A small image classifier, trained from scratch: trained on pixel-art sprites of 400 made-up characters on tiled backdrops.
Rows from block 13, named by matrix and row number. Each number is 200 + 20 x the weight over its row's rms, rounded and kept within 0 to 999. All counts start at 0. After the name is the row's rms in percent of the matrix's.
# convs1: 3x3 conv, stride 2 (model.blocks.13.convs.1.weight, 384x384x3x3), inputs 266-279, a 3x3 kernel for each
convs1.86,089,202,216,193,197,198,199,192,186,223,208,205,203,219,196,195,178,182,190,201,250,177,221,230,184,187,194,211,204,219,230,249,200,198,236,230,182,219,201,211,197,180,205,187,198,205,208,213,200,219,192,231,210,183,220,204,223,224,208,170,173,253,199,139,181,182,188,232,206,177,166,195,212,186,211,181,184,176,224,209,231,178,154,227,198,219,195,210,177,191,197,233,222,194,179,213,180,213,156,173,208,195,213,201,193,201,184,159,207,230,215,216,199,219,163,194,208,212,193,204,163,234,230,160,165,186,219
convs1.87,108,196,216,209,220,199,212,204,225,233,214,216,192,226,190,202,213,190,213,216,180,207,227,193,225,215,231,198,185,207,196,195,184,198,212,180,197,216,212,198,213,181,201,240,208,195,185,204,180,225,191,218,188,174,176,222,201,209,201,191,152,204,167,222,162,190,136,202,193,182,208,200,146,203,204,174,189,208,186,236,200,180,190,204,192,201,220,217,162,218,206,204,183,188,199,253,171,179,189,194,182,197,195,224,190,203,222,231,184,198,194,169,199,196,159,205,182,181,208,215,186,210,223,226,205,199,189
convs1.88,082,201,195,205,196,208,197,214,202,199,204,233,210,188,195,200,227,198,223,212,196,199,174,193,178,211,204,217,166,187,169,219,212,211,200,223,193,200,192,196,195,187,217,220,220,203,184,210,228,224,216,202,228,239,212,225,219,195,206,216,196,200,181,225,196,168,150,214,196,194,179,210,196,184,210,198,170,184,185,213,196,219,215,215,205,229,194,164,206,160,172,190,195,212,196,193,230,215,182,200,199,183,207,199,216,186,222,238,217,180,172,176,211,208,154,217,200,173,225,220,183,191,216,208,215,214,182
convs1.89,121,202,213,195,198,204,195,185,202,212,227,214,208,205,196,209,202,187,196,189,181,197,202,206,203,182,194,200,170,173,186,184,215,248,206,192,216,213,224,186,195,200,192,193,204,222,187,178,201,222,200,205,208,184,221,176,204,200,190,194,215,214,187,181,217,181,192,202,203,194,166,203,187,190,209,197,188,224,185,183,239,217,196,192,208,187,209,187,185,184,163,196,197,216,189,229,202,193,202,189,224,194,174,192,189,179,156,203,205,180,213,218,186,227,201,206,180,192,201,219,201,207,186,199,220,212,219
convs1.90,095,180,217,177,183,198,196,208,227,199,208,209,220,200,204,191,190,174,186,209,214,198,206,219,189,206,180,195,160,199,230,207,215,199,236,218,184,221,206,168,209,193,172,218,220,186,195,198,177,204,167,193,195,179,185,203,225,231,192,190,197,216,205,205,197,197,184,219,211,190,195,216,198,195,193,183,217,199,188,192,199,187,157,232,221,167,258,185,198,230,226,177,221,198,191,197,215,191,212,192,210,245,228,203,228,212,194,212,186,195,216,185,182,227,181,200,218,204,196,190,182,192,217,180,211,200,182
convs1.91,130,223,225,231,230,205,231,223,204,234,164,213,179,205,191,197,200,180,186,202,228,199,206,205,202,194,188,170,215,190,241,195,138,167,231,197,227,205,210,240,199,182,228,214,236,252,208,202,209,200,186,231,196,185,199,179,193,224,203,176,186,205,203,223,193,226,192,226,213,186,190,192,159,200,188,191,218,189,202,198,156,177,238,242,140,265,251,168,251,159,119,234,198,203,203,186,150,192,183,154,217,209,204,224,215,192,215,172,178,210,190,231,206,205,206,173,202,164,212,199,214,212,208,208,193,234,190
convs1.92,075,176,201,225,193,175,183,229,196,207,198,216,206,190,210,209,226,243,180,191,198,201,174,210,194,212,198,156,247,210,218,218,178,180,211,214,198,183,208,204,159,225,221,160,203,219,224,220,178,204,181,206,190,234,197,199,194,190,200,190,196,193,216,211,212,191,200,205,182,201,201,221,190,200,198,189,195,180,202,222,225,225,200,156,202,187,174,175,194,158,162,195,240,210,190,229,206,169,244,176,190,200,174,200,173,208,179,198,182,206,212,210,201,224,233,235,195,223,172,193,219,165,202,207,195,251,172
convs1.93,111,197,183,201,226,207,206,210,228,175,225,208,197,177,200,168,196,198,236,210,207,207,211,216,196,175,191,223,182,177,216,175,205,229,213,200,177,225,212,179,213,194,204,185,159,227,216,212,197,207,192,180,174,202,217,198,189,210,187,208,210,198,195,153,197,195,187,212,204,231,204,218,193,216,204,201,242,213,208,209,194,186,158,154,229,194,189,199,248,225,170,201,203,203,199,188,195,208,210,220,219,191,209,202,221,180,193,208,181,221,194,217,211,191,197,206,188,217,201,207,201,216,195,216,186,198,243
convs1.94,085,201,205,212,208,191,211,175,223,154,224,225,211,224,212,183,233,229,205,190,198,212,194,200,211,214,196,161,219,214,181,195,175,195,178,222,177,192,213,246,204,231,202,201,203,159,197,201,220,203,189,190,201,228,186,208,189,208,214,209,218,208,168,156,172,177,198,197,166,226,206,209,245,200,224,211,195,196,204,220,212,188,199,179,188,191,187,204,173,230,249,225,194,199,231,184,207,203,234,244,193,150,202,202,187,220,173,237,226,251,182,201,201,169,190,197,180,226,182,208,205,190,172,203,197,178,237
convs1.95,094,206,212,200,211,155,208,217,211,194,202,201,193,238,201,212,219,232,216,174,206,194,226,226,189,202,193,183,208,211,246,196,208,183,169,179,179,207,197,172,164,216,216,204,187,176,195,199,185,197,201,202,198,192,211,233,192,189,209,214,208,186,237,193,186,229,189,194,193,181,218,196,199,222,246,167,192,191,201,276,200,134,177,181,172,244,193,195,247,176,211,197,175,153,286,194,156,245,238,195,192,191,211,189,183,241,166,192,204,199,176,213,264,154,172,206,231,196,197,206,190,184,180,211,197,220,226
convs1.96,114,196,227,205,209,205,206,178,202,173,212,184,164,189,211,220,194,204,195,191,216,182,206,189,193,187,214,208,182,203,197,188,206,221,200,206,202,231,197,223,241,196,185,190,196,184,221,203,203,192,179,186,193,209,207,168,200,193,195,183,237,183,181,213,191,203,179,191,184,213,191,193,219,225,213,205,209,209,210,212,173,188,214,180,173,194,189,201,164,196,184,188,206,185,193,217,201,198,203,224,232,185,194,207,187,187,185,206,199,194,199,174,186,210,202,197,207,206,213,216,200,216,247,185,186,204,194
convs1.97,088,222,189,192,202,167,205,187,183,202,193,184,204,194,220,195,220,278,219,182,189,172,187,208,191,187,190,155,197,203,208,221,213,208,223,176,205,182,200,197,201,239,204,162,172,192,166,216,181,174,201,198,175,200,222,165,182,222,233,223,212,206,227,191,208,210,189,184,201,209,216,202,173,210,200,189,197,160,189,163,171,186,196,198,188,214,217,187,242,222,223,208,207,209,197,198,206,172,217,184,185,193,215,197,203,203,209,213,222,207,209,210,182,199,180,199,216,192,196,202,213,157,191,220,182,181,217
convs1.98,097,189,202,188,182,231,234,189,209,194,194,213,199,209,220,173,193,230,204,192,218,202,207,197,211,215,206,223,186,212,191,224,187,197,181,163,196,176,196,207,209,201,181,219,224,189,202,216,205,210,195,218,224,220,248,191,191,197,209,201,195,190,201,178,204,192,205,189,167,222,129,169,259,224,176,216,198,198,194,211,199,193,206,201,227,169,187,238,161,175,189,210,193,168,186,179,211,196,189,211,183,212,250,174,201,234,166,178,241,183,195,180,206,189,212,228,177,193,189,203,216,180,203,198,212,215,214
convs1.99,110,225,196,191,187,179,182,202,191,218,204,209,193,186,178,184,210,179,160,187,203,210,198,194,219,223,181,191,197,203,192,198,210,212,205,208,216,206,205,193,214,191,176,186,182,185,230,210,231,201,193,217,204,191,204,206,188,182,184,209,193,196,194,222,164,189,222,182,168,206,209,145,168,205,216,221,214,201,186,195,174,193,161,206,260,175,198,284,221,206,243,221,209,193,203,201,219,225,200,226,166,201,210,194,196,198,186,180,160,206,190,165,205,209,221,215,214,242,204,207,203,191,207,207,183,190,177
convs1.100,110,193,224,188,186,213,204,183,195,206,201,182,200,214,211,184,225,234,199,202,189,180,200,197,197,207,223,208,221,175,170,234,147,223,150,203,215,175,188,206,201,211,192,203,202,180,208,224,230,208,199,203,221,210,181,203,197,178,203,176,192,200,216,205,199,214,200,191,177,184,185,201,201,189,193,196,212,229,195,196,198,178,222,198,187,173,196,226,157,179,241,202,204,201,206,219,193,197,195,202,195,225,215,202,209,203,203,187,184,197,202,213,179,206,209,195,194,197,182,217,222,206,174,208,199,189,179
convs1.101,123,208,202,189,192,201,202,203,189,202,180,179,212,166,213,173,168,175,187,154,151,198,176,223,200,156,160,164,199,210,189,178,207,187,214,192,234,189,187,228,189,200,200,207,213,224,198,197,216,193,210,220,215,200,203,202,218,212,189,247,181,208,199,223,192,192,193,157,201,196,179,157,187,187,202,209,201,203,214,216,205,228,180,190,180,193,214,184,198,149,184,191,229,212,211,192,232,198,204,232,202,217,179,208,213,193,190,195,193,188,196,194,204,239,185,199,210,193,192,178,201,197,179,195,202,183,186
convs1.102,096,196,198,187,216,216,214,224,194,204,202,205,181,238,196,195,231,208,226,191,181,191,204,221,192,176,199,204,174,205,177,217,221,242,206,190,181,197,193,211,184,217,232,211,217,215,222,215,223,225,208,220,214,211,211,219,212,158,184,224,177,233,202,180,206,194,217,215,202,195,226,215,210,207,201,214,201,237,213,182,212,211,204,224,182,239,201,165,199,190,185,193,190,180,216,178,232,180,141,204,200,193,226,215,187,232,201,208,222,190,208,210,172,155,174,227,201,220,196,221,205,189,185,209,220,208,192
convs1.103,091,177,188,217,175,189,211,188,235,208,191,187,195,199,212,186,236,199,192,192,195,211,193,185,236,197,199,162,192,210,229,204,228,174,208,208,232,184,171,183,183,205,214,226,195,232,170,164,217,187,237,179,173,186,216,252,199,173,207,203,191,229,207,179,200,172,216,189,198,211,226,190,200,203,213,213,191,170,218,202,188,200,174,165,201,271,222,181,256,170,171,201,208,173,195,220,213,210,197,192,174,195,195,198,191,208,213,189,207,211,241,179,229,229,192,217,205,211,179,220,231,207,194,215,203,183,195
convs1.104,113,222,196,196,204,203,206,205,206,205,180,211,189,193,224,206,213,182,196,185,205,205,203,222,186,219,201,185,195,205,230,215,223,192,193,214,198,196,208,209,207,217,202,219,197,192,213,321,207,204,272,225,181,99,162,212,198,202,199,215,186,206,201,170,203,200,203,184,192,210,196,233,201,198,195,201,187,206,194,219,213,197,200,180,191,212,179,203,235,223,188,196,205,218,204,218,200,192,212,195,205,197,199,185,182,187,208,208,181,199,184,216,227,181,180,195,217,212,207,193,189,181,178,206,168,211,220
convs1.105,084,215,194,204,202,184,213,199,188,227,200,213,192,219,218,143,204,245,182,204,212,231,188,193,156,216,213,199,218,198,227,216,202,210,219,214,197,186,196,192,214,203,208,198,221,204,231,186,184,193,211,159,215,203,162,218,198,185,213,165,167,173,194,176,189,210,232,208,207,202,153,218,214,215,216,220,181,204,219,222,219,188,197,192,223,213,182,205,220,186,203,216,228,180,216,248,219,221,210,209,195,185,194,178,190,221,188,222,219,216,226,199,240,186,196,207,187,204,167,206,165,195,247,216,146,185,188
convs1.106,099,201,194,186,208,205,172,202,201,188,205,234,227,203,210,185,214,190,185,215,172,196,199,166,201,207,174,187,183,193,209,197,169,183,193,208,201,218,194,195,218,197,211,226,188,199,204,239,226,197,201,224,227,209,212,211,196,203,200,220,229,205,188,215,186,193,177,180,188,186,223,171,199,181,203,176,204,201,193,179,203,179,158,213,195,207,236,207,178,176,206,198,187,199,209,184,216,191,203,215,216,220,219,197,207,202,231,189,210,209,196,199,206,196,206,181,208,216,166,199,169,209,196,201,188,202,195
convs1.107,107,217,200,197,217,187,208,201,211,182,187,189,209,204,195,181,237,205,174,196,212,201,205,215,187,210,201,205,208,201,250,195,177,255,202,212,200,221,207,195,223,204,185,201,204,164,219,210,238,208,204,226,243,197,224,190,213,230,227,213,216,207,180,215,211,216,168,205,187,206,211,188,210,221,217,184,210,207,186,210,192,195,199,225,243,182,211,199,250,238,189,216,205,185,201,201,213,188,192,194,203,213,214,201,225,220,239,198,185,219,214,201,193,186,189,200,197,196,208,190,202,206,190,193,191,228,190
convs1.108,089,193,189,210,208,216,197,203,192,190,209,211,166,194,194,184,202,213,227,173,209,211,196,191,202,228,184,215,209,203,195,235,174,191,224,193,167,180,209,218,196,212,196,207,245,231,241,197,202,206,203,202,189,243,203,209,225,224,214,179,247,183,193,227,182,212,202,192,219,230,181,203,236,216,193,191,220,215,198,198,195,224,178,169,171,200,155,183,190,158,157,219,182,201,188,208,207,220,183,213,195,223,168,218,189,211,222,210,203,200,211,254,194,189,221,214,196,240,187,192,204,207,218,186,208,208,202
convs1.109,092,224,200,213,232,194,208,212,207,205,184,197,173,225,216,180,196,220,178,183,204,209,221,210,184,236,181,186,228,207,215,233,214,186,214,199,209,212,254,199,207,218,214,192,172,209,220,191,198,208,221,213,183,201,210,218,220,183,200,217,200,205,191,194,163,163,202,212,172,208,211,204,204,194,175,205,206,199,210,217,174,183,222,153,189,225,156,162,196,200,187,198,206,205,211,232,209,216,225,199,189,175,214,212,173,202,217,193,216,215,201,247,206,209,189,187,207,188,199,188,224,179,195,208,173,181,223
convs1.110,088,189,196,196,167,183,200,186,179,183,198,209,233,208,212,191,184,191,161,189,188,204,208,222,217,182,214,201,171,189,196,189,204,225,179,212,201,197,233,222,216,205,220,167,193,174,218,190,224,217,204,203,224,179,184,198,216,185,220,209,229,174,189,221,201,197,213,184,222,198,213,207,169,190,188,190,183,195,192,200,193,199,212,219,235,208,215,229,210,165,214,189,195,205,186,215,178,206,262,229,207,219,208,195,198,203,231,182,199,208,196,221,216,205,198,191,202,188,217,213,217,220,206,197,193,216,201
convs1.111,180,226,217,229,193,197,217,219,187,167,202,189,194,204,206,197,188,231,213,199,183,195,198,206,217,192,192,223,208,183,178,206,180,181,179,221,218,212,241,258,211,220,238,227,176,99,206,200,236,202,222,228,208,205,165,198,195,210,212,208,183,206,187,176,206,208,187,196,188,200,209,175,216,211,180,158,194,176,194,194,200,182,202,200,172,195,187,185,204,133,210,195,181,171,179,193,182,193,210,200,216,216,208,195,218,208,217,191,230,191,208,208,199,205,192,212,199,196,190,197,201,202,196,220,223,212,218